A small class-conditioned image flow-matching model, trained from scratch.
Model: 48-pixel images, activation swiglu, moe top_k, num experts 16, patch size [6, 6], layers 6.
Training: adamw at rate 0.0012, 26900 steps.
Data: trained on abstract colour fields from 500 small random pattern networks, 101725 training examples, 33.8 epochs.
Rows from block 2 of a small class-conditioned image flow-matching model, named by matrix and row number. Rows with one number within an expert belong to one neuron, the router's apart. Each number is 200 + 40 x the weight over its row's rms, rounded and kept within 0 to 999. All counts start at 0.
Before each expert's rows are labels from the 100 images, of 14976 (inputs lightly noised), where the router gives the expert most weight on average: "responds to" is what is common among them. Only what is clearly more common there than usual is listed. The data: abstract colour fields from 500 small random pattern networks. In brackets: how many of the 100, against the usual share in percent.
# router: router (model.blocks.2.mlp.router.weight, 16x256), inputs 86-171
# gate: expert gate (model.blocks.2.mlp.gate, 16x64x256), inputs 86-171
# up: expert up (model.blocks.2.mlp.up, 16x64x256), inputs 86-171
# down: expert down (model.blocks.2.mlp.down, 16x256x64, transposed), outputs 86-171

# expert 5
responds to: dark (84 vs 7); smooth (80 vs 10.8); mostly green (56 vs 12.8)
router.5,233,192,217,128,71,192,176,190,194,195,248,269,256,190,209,197,170,166,186,234,174,271,269,105,265,140,214,215,190,203,169,226,220,214,185,175,183,152,209,169,145,178,246,125,147,151,236,278,154,99,166,161,225,240,124,211,149,171,191,183,277,253,224,181,253,179,221,200,154,215,161,233,162,224,202,266,149,180,235,256,255,173,186,198,165,230
gate.2,249,194,163,123,115,224,200,213,198,185,219,142,237,200,195,104,154,114,206,231,179,192,213,181,259,182,179,246,199,158,205,198,194,199,190,237,168,192,147,206,191,203,188,233,191,147,200,162,132,96,210,183,147,192,214,201,167,225,180,265,214,176,223,189,153,133,207,196,260,216,174,236,205,215,189,241,284,184,186,180,156,166,198,245,198,209
up.2,238,171,168,128,167,211,193,221,227,199,221,161,209,199,185,147,167,107,162,242,156,179,183,254,203,152,143,181,204,181,240,205,216,238,201,238,179,120,151,199,191,220,218,257,239,117,215,140,195,162,212,205,188,253,199,188,192,161,232,137,225,112,190,173,158,123,195,224,277,171,203,326,203,216,199,180,190,226,198,162,130,226,219,248,181,222
down.2,140,201,199,126,104,179,193,196,169,201,214,135,196,165,212,172,210,314,184,167,148,218,170,233,223,196,163,208,163,208,184,193,196,156,208,201,174,122,192,197,231,221,129,165,229,125,218,207,196,117,202,203,200,219,154,212,221,233,201,197,194,239,213,172,172,247,196,298,199,205,208,199,223,212,187,132,284,215,189,168,231,200,161,201,222,198
gate.3,248,241,188,168,249,187,198,188,190,227,167,164,260,184,228,248,218,231,184,196,241,172,221,267,241,208,165,217,163,172,138,171,209,238,230,214,203,166,160,181,255,189,222,193,215,161,209,183,191,283,159,245,201,182,208,196,239,163,253,120,226,235,226,179,230,211,237,140,281,223,200,191,154,188,247,165,130,205,170,236,163,258,205,146,232,154
up.3,219,170,246,204,145,187,201,202,160,222,193,222,225,187,225,213,163,126,232,203,164,218,231,128,263,222,157,224,179,195,232,274,201,138,184,203,168,224,193,228,207,223,197,218,182,185,216,274,179,106,209,185,245,182,163,190,149,263,195,117,243,173,223,263,249,219,177,170,235,235,179,146,261,209,206,205,133,243,274,195,216,207,241,237,182,224
down.3,243,222,218,251,126,180,230,173,196,189,222,265,153,206,186,257,210,222,208,199,172,209,258,154,147,226,271,213,180,198,194,210,206,181,191,181,209,137,208,211,119,185,266,221,187,211,174,143,203,82,217,270,188,202,207,176,183,201,182,152,173,250,180,186,227,273,199,219,197,198,184,123,261,214,175,168,174,179,168,184,217,229,166,218,158,193
gate.4,84,193,165,323,175,182,207,232,258,229,196,249,201,244,185,130,166,263,202,178,238,178,203,248,178,220,185,201,172,165,220,169,193,225,225,204,205,230,225,207,218,214,225,257,254,251,254,160,277,165,163,194,174,195,177,201,209,166,210,176,166,152,153,174,187,124,145,220,263,179,197,237,201,192,151,235,239,199,166,221,184,205,158,210,189,202
up.4,189,175,101,174,126,190,201,262,181,232,242,149,172,234,189,110,178,197,177,219,184,234,204,177,220,226,200,179,169,177,187,211,195,215,221,201,177,182,218,212,177,161,180,262,164,190,211,120,148,117,168,158,210,175,194,212,201,184,219,185,160,90,163,217,173,140,189,213,305,193,194,190,212,169,225,302,277,213,168,188,154,121,198,253,123,232
down.4,274,191,143,304,162,235,233,213,216,199,220,228,157,240,177,231,207,161,230,212,219,182,156,197,181,156,170,183,149,229,226,198,178,238,205,178,129,224,228,191,219,184,173,173,204,215,210,208,192,171,239,179,212,184,299,195,195,218,198,166,235,244,239,159,228,271,255,277,161,188,202,109,220,196,226,191,168,186,229,200,208,263,233,156,228,186
gate.5,186,219,120,141,208,142,195,136,238,120,252,253,159,165,258,250,200,160,177,167,158,143,255,223,186,277,200,231,226,180,235,231,205,214,177,214,208,268,126,235,205,262,216,221,194,180,203,195,125,204,98,136,184,205,175,219,148,126,163,177,221,261,243,195,200,180,182,178,285,202,195,119,305,189,152,230,156,221,214,191,174,195,223,237,228,147
up.5,227,178,130,188,206,172,173,194,171,178,249,246,158,202,179,221,179,148,219,179,122,204,185,216,231,231,157,223,170,194,171,184,199,182,244,166,112,247,145,179,288,215,263,166,198,262,245,148,233,228,188,179,215,226,210,207,153,145,161,180,230,253,227,208,231,238,114,87,224,213,231,193,162,143,189,190,140,222,225,291,255,174,148,185,156,195
down.5,200,167,142,203,182,235,213,236,230,155,255,126,173,204,181,182,188,219,198,176,279,211,237,190,214,223,189,211,187,180,289,213,203,235,187,187,216,152,227,203,192,208,180,162,195,272,198,165,107,174,122,183,212,217,222,225,160,208,238,166,235,300,194,221,194,229,189,171,229,232,194,225,210,167,202,214,179,191,222,264,200,254,283,214,193,253
gate.6,161,165,215,141,191,202,190,191,188,204,214,262,204,191,181,224,160,307,177,149,137,251,189,175,117,230,226,237,160,200,173,141,200,215,211,199,185,316,177,230,212,166,278,161,239,213,199,169,260,201,232,186,204,202,214,147,192,200,209,178,244,293,163,220,258,197,209,183,102,206,185,202,224,195,198,180,202,203,158,258,240,198,144,219,153,208
up.6,205,216,186,199,166,182,188,227,181,251,210,183,274,273,227,196,223,149,206,249,241,355,205,130,238,229,164,173,194,222,238,217,205,205,224,203,153,135,273,185,209,237,214,198,214,139,151,211,93,183,138,183,178,203,150,243,215,115,260,205,148,234,221,245,168,240,165,243,222,168,234,208,256,254,276,193,183,184,198,200,209,197,215,176,188,256
down.6,264,250,191,173,229,207,199,154,208,189,195,229,171,227,189,133,222,120,199,182,137,192,202,229,120,178,206,201,265,205,225,213,191,136,200,227,204,287,251,173,245,218,219,223,201,220,80,235,165,201,198,285,199,207,287,200,181,216,197,167,142,217,223,178,255,180,164,201,300,212,198,186,195,180,265,214,214,204,242,179,146,209,235,155,158,196
gate.7,117,213,132,246,171,213,214,253,189,106,238,148,221,164,209,176,229,146,225,173,165,196,249,174,109,249,259,213,185,216,199,212,173,193,211,198,156,167,196,189,180,220,267,234,195,195,232,140,186,211,213,77,193,175,233,201,225,220,172,223,186,245,165,228,236,169,153,170,148,199,186,115,207,86,206,188,194,196,241,143,182,265,179,237,271,182
up.7,194,185,166,282,223,170,192,244,231,288,184,242,181,136,201,219,216,251,198,232,212,192,198,173,148,249,126,184,234,146,193,187,207,207,206,259,204,231,197,203,255,209,176,192,160,151,170,213,270,200,203,207,175,231,208,229,196,161,215,185,186,195,228,188,201,279,149,209,268,191,228,204,139,207,148,260,229,201,201,181,175,134,223,188,215,201
down.7,229,244,243,117,152,150,201,185,188,291,168,208,207,198,209,280,207,246,195,219,264,226,280,200,159,166,258,183,191,249,160,194,185,201,190,217,182,218,200,216,168,187,179,221,251,224,255,105,254,125,253,226,203,186,164,239,197,151,200,224,172,190,221,218,240,277,145,299,211,222,209,109,172,284,208,196,177,227,183,201,184,189,215,233,163,143

# expert 14
responds to: smooth (97 vs 10.8); mostly green (42 vs 12.8); mostly blue (39 vs 13.4)
router.14,220,198,176,194,138,257,198,181,195,170,137,239,150,189,199,151,168,198,202,205,264,182,131,160,193,186,176,210,204,215,165,206,210,212,196,217,247,222,225,204,198,167,130,180,288,171,183,182,214,185,243,220,217,231,168,243,185,224,189,219,200,247,190,180,214,197,232,234,136,191,222,223,410,244,173,251,228,193,211,159,216,166,139,242,203,349
gate.2,76,165,188,119,203,159,213,177,198,237,177,259,192,92,196,200,180,185,221,191,110,209,180,145,138,262,188,179,205,206,217,190,174,203,209,252,165,230,108,241,124,168,252,194,230,194,228,188,220,204,262,192,190,222,260,218,218,233,211,124,208,283,200,205,210,221,225,265,126,196,186,242,275,249,186,174,192,208,190,308,154,193,221,261,201,198
up.2,216,194,261,231,177,221,201,204,195,147,170,209,213,263,202,244,195,260,163,227,190,327,195,124,218,222,159,176,158,237,221,207,198,183,193,211,196,156,260,181,212,219,170,197,187,166,141,244,107,177,111,200,193,210,151,231,206,179,227,214,190,216,231,214,245,226,188,315,193,147,217,197,225,380,253,223,152,198,234,151,203,190,184,186,156,297
down.2,232,210,180,200,204,245,208,155,211,162,240,217,205,125,204,188,184,127,204,228,166,199,186,143,226,228,216,199,252,206,159,196,205,201,206,190,229,197,247,170,287,194,151,217,239,115,137,246,212,154,225,261,197,203,177,207,183,205,206,99,171,199,245,218,200,197,205,284,223,208,226,215,235,223,245,226,209,200,224,128,191,203,223,0,141,148
gate.3,203,191,228,187,199,211,215,163,230,268,245,196,227,222,193,169,180,161,197,241,282,198,198,176,202,236,181,210,219,214,174,198,211,231,183,173,237,169,244,207,282,172,200,201,236,130,225,201,157,221,162,191,211,178,198,217,176,238,200,158,202,199,261,182,222,218,196,192,174,178,195,103,311,0,188,210,242,216,196,255,202,225,248,211,227,230
up.3,249,218,240,175,211,218,230,159,234,255,249,244,218,165,212,214,203,195,196,144,259,220,117,123,151,236,168,167,230,248,232,176,221,164,183,141,260,248,288,154,216,195,183,170,276,174,251,296,187,209,189,149,215,186,183,236,234,313,204,177,163,205,192,184,159,195,183,189,151,244,209,137,162,241,245,226,210,185,226,346,243,147,229,201,202,214
down.3,246,212,201,263,220,214,183,159,220,117,214,218,199,156,201,329,204,333,202,195,189,236,208,207,179,218,185,198,173,220,254,200,193,177,205,206,207,178,147,213,190,179,156,199,199,232,197,187,132,203,151,218,208,204,209,180,197,141,198,186,194,154,184,223,222,196,190,145,211,187,212,181,387,0,250,134,180,200,218,136,273,203,227,214,237,198
gate.4,252,184,253,187,192,198,158,204,201,208,173,183,162,226,236,184,222,228,148,214,176,227,233,146,179,215,184,224,219,164,180,199,189,195,163,205,192,227,220,244,164,159,160,140,237,236,85,67,130,203,290,205,219,232,210,190,213,208,237,173,274,233,249,245,182,213,219,106,122,232,193,190,189,192,222,171,160,242,232,180,152,202,221,180,230,201
up.4,213,197,249,206,225,184,172,160,180,185,191,212,200,229,218,225,206,255,197,215,138,224,231,246,203,203,206,201,267,142,181,220,193,186,198,213,213,197,189,217,188,199,231,174,195,274,154,136,243,218,246,204,209,186,207,220,221,199,193,141,218,188,238,196,240,187,230,81,164,219,198,159,81,22,190,193,169,216,215,258,179,195,235,176,251,130
down.4,258,169,88,242,138,188,215,225,213,225,170,213,155,173,195,175,201,159,210,202,257,200,224,90,180,154,187,207,154,162,247,193,197,214,210,173,169,159,266,211,142,228,234,200,199,109,195,290,231,182,208,219,205,200,180,201,204,168,211,113,190,210,208,162,201,207,233,222,147,199,208,261,189,196,179,182,203,186,209,179,227,300,249,167,169,137
gate.5,188,210,234,274,202,230,218,149,197,185,156,213,278,298,184,219,258,147,220,198,269,244,236,234,231,229,254,198,222,180,198,206,188,53,175,195,206,146,227,190,150,189,212,213,140,174,219,119,193,194,247,188,168,154,191,210,202,181,163,173,195,205,181,203,184,249,239,315,142,235,188,213,199,216,196,196,173,205,158,148,247,305,199,212,206,246
up.5,216,215,162,162,193,179,162,272,196,168,185,198,160,156,209,229,181,212,188,198,228,172,209,86,220,219,129,210,193,192,197,196,199,200,181,230,185,231,130,199,246,184,211,162,211,224,204,182,159,199,89,235,211,225,232,187,175,181,201,246,201,264,243,200,211,208,179,156,221,178,181,234,162,241,171,256,149,181,200,262,148,130,149,230,244,178
down.5,246,176,251,199,206,160,201,186,163,183,245,196,274,252,208,206,207,116,189,209,145,177,230,150,196,247,229,211,230,174,221,201,203,231,201,189,192,163,147,208,178,240,219,226,174,264,205,150,268,207,332,226,204,218,180,202,209,261,203,214,213,196,180,209,187,231,209,203,193,200,187,179,81,208,191,262,173,179,195,214,186,182,194,148,183,236
gate.6,195,162,284,165,213,213,205,173,204,235,219,200,152,212,194,178,164,222,205,201,84,198,145,193,250,231,164,215,132,173,215,193,198,154,209,217,177,153,141,200,214,194,254,218,237,238,217,119,104,197,182,241,218,215,251,206,179,149,186,196,196,300,162,212,220,200,237,181,206,209,213,265,246,210,180,224,205,193,164,231,214,173,140,256,231,209
up.6,237,154,89,186,194,193,208,272,224,141,175,169,173,232,200,238,181,204,194,234,139,184,162,193,241,198,228,211,191,237,198,178,211,201,186,246,217,219,192,219,182,165,176,168,225,265,147,238,155,225,131,164,196,221,172,189,175,227,173,226,226,235,250,175,243,170,177,194,153,207,239,330,208,286,229,161,166,214,203,283,165,132,136,233,198,170
down.6,206,200,193,186,203,221,210,196,220,213,170,166,196,226,199,102,165,47,189,237,235,185,225,220,194,176,187,202,249,168,214,194,203,201,213,176,163,239,313,189,209,211,251,196,190,162,230,202,193,198,5,208,197,183,170,205,196,151,212,186,216,196,191,196,180,196,183,257,164,211,195,195,216,330,150,212,158,178,214,202,143,181,138,203,209,168
gate.7,240,188,220,165,104,178,198,103,154,208,194,245,218,195,206,177,185,193,221,220,226,258,219,117,245,268,238,230,151,184,212,183,198,110,203,209,216,210,214,217,219,205,195,209,192,148,211,162,135,138,227,218,182,156,190,200,209,240,208,239,187,235,228,230,228,112,193,40,265,205,217,57,138,195,184,289,256,216,173,289,188,183,201,159,135,125
up.7,206,219,230,171,114,175,186,208,228,193,190,109,237,207,201,99,176,157,204,240,307,155,237,170,199,192,170,159,175,176,185,196,242,147,191,203,138,209,185,177,156,207,154,169,170,138,177,181,213,125,214,197,221,187,212,210,198,290,181,213,205,199,198,168,183,94,158,247,178,231,213,197,315,201,222,163,272,202,166,131,147,143,232,196,160,271
down.7,214,175,191,282,236,191,195,230,164,234,194,192,257,205,205,138,207,80,209,179,165,142,145,169,187,212,195,205,227,195,177,212,201,209,196,226,245,229,186,198,180,177,133,201,173,222,214,220,221,226,169,172,192,200,161,209,210,208,191,199,204,87,198,218,183,84,201,165,210,189,209,303,151,200,207,194,145,201,175,247,197,171,240,212,248,155

# expert 11
responds to: smooth (100 vs 10.8); mostly blue (58 vs 13.4); mostly green (32 vs 12.8)
router.11,242,192,189,282,180,203,223,215,196,175,162,209,166,196,194,213,188,204,202,218,259,196,189,147,183,280,181,200,190,161,412,183,206,200,186,196,258,231,156,193,180,225,162,197,261,70,192,201,183,203,210,208,207,184,197,186,210,209,195,218,239,214,181,206,220,220,201,254,197,185,201,213,299,281,279,188,227,216,184,184,195,197,181,189,167,260
gate.0,204,226,155,183,219,258,186,167,236,252,241,199,196,143,224,228,232,195,217,188,274,150,222,195,253,177,274,226,212,143,209,212,231,142,218,102,251,217,252,173,226,188,209,221,194,225,260,227,141,197,223,174,193,163,223,184,201,207,249,196,201,300,192,126,160,151,265,209,227,215,148,284,172,202,166,195,281,206,221,255,204,264,237,310,200,160
up.0,161,199,231,216,232,153,216,197,177,178,253,215,295,217,185,203,260,207,141,206,177,246,173,185,277,181,213,202,162,267,187,186,180,221,188,155,184,113,258,199,208,126,284,276,120,192,145,188,254,167,226,179,182,152,178,187,216,163,295,190,129,231,212,164,176,158,213,208,225,198,236,176,231,210,164,196,180,179,123,224,188,240,276,188,147,147
down.0,197,187,195,163,228,202,191,159,177,99,181,264,221,153,214,180,202,252,178,185,195,194,183,179,343,247,267,203,143,265,187,195,203,220,211,199,188,162,187,203,218,188,263,179,211,209,355,199,138,173,175,232,203,197,334,188,182,239,216,286,236,91,232,285,185,271,153,147,219,177,229,286,138,190,226,222,117,190,205,231,200,178,220,118,130,224
gate.1,179,183,184,163,193,207,203,222,204,205,210,198,151,205,164,155,180,167,202,195,119,118,180,254,178,156,281,205,267,237,135,198,219,193,225,194,223,192,144,210,256,111,173,182,173,338,277,173,181,208,144,215,194,229,265,129,187,211,178,237,289,184,145,240,222,192,248,154,183,211,236,191,157,115,159,226,238,209,134,261,169,206,145,255,257,199
up.1,147,225,134,181,201,205,201,187,197,280,206,234,230,109,222,240,208,161,162,162,198,196,222,254,241,215,249,215,151,190,205,211,186,197,165,133,257,246,184,173,120,172,264,172,272,190,300,239,243,210,305,155,200,153,204,182,163,210,184,162,215,198,190,177,179,167,260,180,133,240,153,266,136,137,179,93,209,175,196,263,251,234,196,282,186,141
down.1,194,185,216,235,228,157,202,216,183,205,213,157,244,199,214,217,206,239,219,215,191,198,191,177,171,164,168,200,103,218,207,212,185,193,197,164,167,207,115,206,206,155,270,207,254,235,273,188,224,207,307,130,189,200,215,189,205,218,189,223,228,202,158,208,168,196,248,187,147,205,174,188,239,210,173,210,189,195,165,193,225,250,147,206,272,150
gate.2,136,200,275,198,214,117,205,234,219,208,124,182,221,217,219,232,160,179,173,235,203,206,200,236,190,224,144,186,185,182,217,169,236,176,200,197,148,233,166,212,152,243,225,241,143,205,216,151,205,260,229,145,244,204,231,195,219,181,175,173,197,203,200,169,226,215,121,162,181,197,202,230,156,194,231,92,164,258,205,171,257,239,228,201,232,234
up.2,255,206,229,281,179,189,198,188,212,226,227,172,172,126,181,213,187,231,171,264,237,196,237,218,230,258,215,213,202,241,337,201,206,180,192,216,159,233,134,194,233,180,278,218,195,129,168,200,179,234,206,231,237,187,194,224,210,194,207,170,255,189,179,189,205,187,176,212,234,245,211,142,87,274,259,173,240,219,144,202,192,257,212,153,97,148
down.2,224,184,241,164,177,152,207,172,197,193,195,181,178,196,173,149,178,170,158,180,241,167,239,236,215,219,205,201,185,238,210,211,200,204,209,240,206,210,200,214,150,236,254,184,229,227,146,221,229,240,121,219,208,159,160,226,187,171,153,181,152,186,231,153,147,132,161,69,253,193,210,202,234,210,195,77,219,134,210,192,165,184,225,63,232,172
gate.3,214,150,285,230,191,255,184,239,223,253,129,192,211,249,240,212,185,209,141,223,221,226,232,235,199,182,187,168,229,156,149,170,169,159,206,234,101,113,212,173,226,212,230,208,178,209,128,160,124,216,144,212,157,162,302,189,164,183,161,217,230,259,214,241,164,322,139,223,213,188,221,29,255,242,203,153,197,180,226,186,190,196,223,237,193,216
up.3,186,171,209,214,201,185,230,164,172,201,207,223,204,230,233,198,223,234,195,185,188,232,204,237,218,161,184,142,166,213,179,171,147,198,213,252,204,149,253,193,175,205,197,152,211,261,163,310,139,214,204,206,199,171,193,199,211,150,221,190,156,154,229,169,204,205,218,270,100,184,199,155,265,183,223,162,223,189,230,290,175,172,283,267,272,311
down.3,176,214,227,208,199,239,185,167,218,200,240,179,218,179,204,217,188,192,191,215,259,112,213,261,199,281,203,189,227,212,300,209,195,223,212,186,132,224,187,152,190,208,141,157,236,160,277,230,171,206,91,161,216,212,224,212,198,256,207,165,266,221,220,205,181,272,201,142,133,193,187,198,264,104,162,210,225,199,236,195,266,155,156,153,151,242
gate.4,102,216,278,163,207,206,169,231,220,217,187,232,159,248,153,186,186,240,197,220,165,253,148,238,160,150,116,163,191,230,157,199,184,224,199,257,164,121,305,170,216,209,142,226,176,292,225,224,230,241,181,241,194,218,239,246,202,217,228,231,213,210,213,193,225,180,198,155,164,173,209,183,195,156,143,221,143,239,169,278,201,204,100,169,222,191
up.4,205,196,249,244,190,209,215,221,184,247,233,151,263,168,184,176,216,216,175,194,219,204,211,230,218,233,206,230,247,246,154,216,226,238,181,190,151,167,130,212,231,187,259,227,200,177,67,172,156,200,103,321,264,210,216,226,218,163,185,213,185,202,176,234,159,192,224,241,328,228,211,130,189,174,211,199,191,194,209,208,204,250,196,194,203,164
down.4,199,194,213,118,195,212,176,157,200,239,132,198,193,259,218,175,199,145,182,223,274,172,234,140,211,149,272,212,184,259,166,199,215,154,198,189,168,174,164,204,170,191,287,222,191,253,120,195,153,235,141,256,207,180,230,228,203,103,225,236,173,226,205,175,207,204,199,183,259,200,223,246,230,209,264,201,212,197,173,248,135,258,248,100,151,173
gate.5,277,165,227,168,189,225,215,181,213,152,191,187,155,199,224,189,229,173,227,192,296,223,244,173,178,205,137,181,285,170,155,192,174,233,203,161,191,247,220,182,240,276,184,207,175,198,146,175,151,192,189,215,183,224,176,183,182,171,191,163,168,206,268,197,171,202,260,161,215,146,149,155,225,168,171,225,168,159,206,108,174,191,206,134,184,154
up.5,235,202,147,147,260,217,178,173,215,181,327,159,174,185,207,157,220,137,213,189,247,195,248,207,220,207,156,181,281,174,161,204,182,216,210,231,201,217,233,192,164,255,181,247,198,227,155,223,235,223,253,183,205,211,164,189,174,166,184,162,149,152,208,225,185,199,214,147,251,192,154,188,190,95,156,202,207,162,198,146,161,198,225,167,247,160
down.5,249,169,170,175,193,273,212,166,226,160,195,206,173,201,187,163,212,181,210,195,84,195,157,208,215,254,260,196,98,180,150,224,200,200,177,216,209,188,190,200,169,207,179,207,227,230,69,144,150,224,224,214,186,172,121,203,171,132,178,108,188,196,237,262,201,203,240,208,303,187,192,150,259,313,165,173,224,186,196,258,126,277,215,88,156,265

# expert 13
responds to: fine detail (87 vs 15.8)
router.13,204,171,136,212,216,185,212,191,183,192,239,186,234,130,203,255,211,234,210,154,185,182,194,266,216,276,189,192,226,188,75,206,212,176,209,177,115,214,204,194,189,220,258,217,190,218,239,172,261,178,214,184,195,166,217,143,204,222,170,193,178,144,173,275,153,163,223,120,184,200,174,214,197,0,193,173,220,192,193,232,197,143,209,205,260,119
gate.0,240,173,219,172,150,257,232,190,238,166,228,141,162,193,239,194,251,172,239,227,144,135,178,207,191,253,182,220,181,182,142,156,208,241,138,203,167,216,193,205,252,218,221,207,230,238,191,177,249,207,231,186,199,218,215,197,147,188,92,192,169,229,191,256,214,234,230,178,188,181,142,228,162,152,177,190,156,223,244,133,208,189,208,190,182,156
up.0,252,126,270,249,223,216,191,158,222,249,229,125,226,250,228,195,171,119,236,316,144,195,119,189,181,238,150,191,212,204,179,184,186,224,116,248,137,243,209,209,212,195,172,280,222,281,216,201,190,215,210,161,156,184,186,179,136,187,131,192,135,193,183,272,236,224,223,213,175,218,152,197,260,258,174,238,185,270,222,169,147,191,204,204,218,188
down.0,240,182,174,205,250,187,194,223,216,168,211,205,219,222,164,105,188,154,182,253,138,236,225,147,188,219,225,180,164,221,193,173,207,238,240,222,202,246,222,187,224,186,190,252,209,200,210,132,303,205,327,202,195,198,216,209,167,262,225,200,171,224,191,230,231,215,191,201,195,212,179,229,335,358,185,156,184,204,243,195,221,229,252,191,222,197
gate.1,164,188,165,232,289,223,254,209,150,267,217,240,235,184,190,141,198,243,225,230,194,210,129,200,244,166,207,194,188,206,207,162,252,178,215,175,207,166,196,227,220,178,234,180,178,257,190,269,192,111,221,211,205,162,244,139,113,193,277,205,237,189,191,190,172,249,195,197,252,173,242,229,207,201,264,219,161,172,208,226,224,248,252,182,188,217
up.1,227,202,177,187,89,182,182,207,223,108,182,198,214,193,204,301,220,169,170,164,195,228,260,198,143,216,157,175,197,238,131,202,183,210,171,235,182,217,186,186,186,205,179,244,169,185,210,171,208,301,188,226,217,199,196,239,257,224,184,216,144,214,172,209,184,174,212,213,134,205,181,200,183,192,188,209,177,227,183,213,198,92,106,178,236,182
down.1,203,196,196,142,152,234,165,231,138,205,201,173,230,175,184,144,229,194,165,176,213,195,114,245,178,215,205,198,223,178,200,145,236,172,175,226,245,196,197,226,231,202,222,166,218,177,201,178,241,278,190,248,226,245,210,122,117,273,148,274,252,185,178,212,237,264,201,211,276,240,221,183,201,214,163,172,200,240,216,218,255,223,218,221,201,224
gate.2,215,186,212,163,264,189,158,143,171,176,195,218,163,196,205,120,105,184,209,195,204,184,219,140,201,233,225,155,179,222,236,221,170,267,227,228,213,189,161,175,219,182,161,272,248,186,138,38,165,153,168,208,210,199,210,165,184,186,145,184,160,175,237,173,215,188,229,225,251,157,241,218,269,253,220,189,183,259,185,118,202,208,182,226,187,187
up.2,169,185,207,217,106,210,218,101,170,134,177,219,240,136,227,278,181,195,170,186,185,202,162,239,213,151,214,187,132,194,188,164,223,239,256,209,189,219,199,226,180,186,236,179,208,284,175,338,189,295,172,213,179,291,241,188,161,196,210,202,167,131,255,251,246,157,236,212,170,178,260,225,177,198,297,187,154,203,168,121,260,250,173,180,185,237
down.2,173,205,211,185,246,202,195,252,266,191,175,195,246,239,211,269,222,197,188,215,221,228,215,200,182,154,189,202,195,223,131,176,174,251,201,239,197,208,186,208,185,220,208,207,221,195,205,69,139,149,141,282,191,210,258,281,213,217,219,221,168,165,211,223,231,134,175,162,126,232,205,210,231,132,270,217,233,188,207,179,227,173,206,276,225,206
gate.3,247,193,244,199,175,208,181,210,175,172,175,209,167,204,206,62,235,206,223,258,258,266,251,208,104,214,213,161,209,189,203,187,166,206,208,239,175,217,271,239,227,252,233,186,233,222,147,211,177,290,193,157,235,224,186,217,233,206,176,182,225,158,248,148,217,245,174,186,298,176,210,195,228,206,275,180,239,166,204,130,197,224,264,113,218,226
up.3,191,209,226,169,197,141,225,184,118,184,137,214,247,248,237,207,206,153,161,151,219,232,212,200,269,156,201,181,230,252,197,208,188,140,135,216,234,160,175,167,207,162,242,240,155,237,215,218,212,176,194,186,184,90,262,86,124,217,140,164,182,148,173,151,222,140,206,172,139,148,211,263,209,198,207,205,202,205,187,196,183,189,209,230,163,149
down.3,275,178,201,139,219,229,254,176,267,213,210,171,195,276,219,202,215,221,184,234,163,202,272,225,244,189,198,180,239,149,245,177,208,281,143,215,244,158,251,259,253,238,210,135,209,204,151,231,194,179,216,202,216,62,196,317,282,172,152,257,230,200,261,204,193,243,163,225,246,173,181,235,186,188,173,227,285,237,208,210,214,173,219,151,128,222
gate.4,185,254,167,188,192,188,188,156,154,174,106,210,251,196,215,177,198,224,199,182,215,182,199,144,192,172,184,135,179,177,213,149,209,205,176,188,212,205,252,251,196,183,214,264,209,213,105,249,184,200,173,231,195,154,273,204,244,194,197,187,204,169,210,180,163,156,272,269,241,156,241,176,270,342,246,195,211,238,172,133,236,215,244,213,206,215
up.4,118,193,154,197,216,136,206,148,202,225,209,243,193,165,244,204,209,179,238,169,187,146,171,174,166,218,205,149,214,267,238,163,205,248,220,185,225,276,214,229,119,283,165,213,113,153,250,278,262,226,184,189,210,235,158,193,160,230,179,235,153,188,113,173,182,181,130,247,253,189,159,84,184,220,164,218,250,156,204,249,269,175,256,176,150,237
down.4,194,192,191,308,143,218,231,154,212,226,213,242,163,165,221,202,195,156,231,230,263,85,216,171,179,153,237,216,220,195,176,210,192,112,194,184,161,119,252,151,218,133,167,183,169,189,209,234,242,211,229,208,196,200,138,190,201,196,209,166,204,180,279,172,178,200,205,143,161,199,217,170,175,239,220,121,182,179,199,185,251,206,323,216,222,231
gate.5,191,213,155,210,195,178,191,240,222,177,216,180,191,250,157,142,187,178,220,247,210,77,128,279,197,164,251,189,160,126,200,124,244,226,254,202,191,192,172,191,240,192,192,180,178,214,220,185,215,201,248,165,210,148,225,232,211,239,256,194,235,243,207,204,214,215,219,288,194,204,239,198,132,254,106,267,182,199,170,141,237,158,233,245,232,163
up.5,191,156,226,190,176,161,244,199,224,145,199,170,157,212,202,139,216,88,206,284,175,305,165,247,199,264,203,175,220,161,220,173,229,284,188,213,174,245,215,194,235,161,202,190,228,218,239,176,172,197,197,203,196,187,155,197,249,203,258,150,272,187,185,256,195,191,231,187,158,218,255,238,238,214,208,260,164,227,192,191,231,254,196,233,216,212
down.5,226,187,227,221,220,165,201,178,215,176,147,241,246,281,193,301,178,245,195,212,188,102,197,160,201,194,205,226,188,213,231,189,213,189,193,213,230,153,177,197,217,188,183,220,262,146,180,178,266,215,329,252,223,219,335,199,207,260,188,178,176,194,141,165,210,192,209,127,239,186,210,143,310,97,248,215,241,224,185,180,176,124,237,259,261,165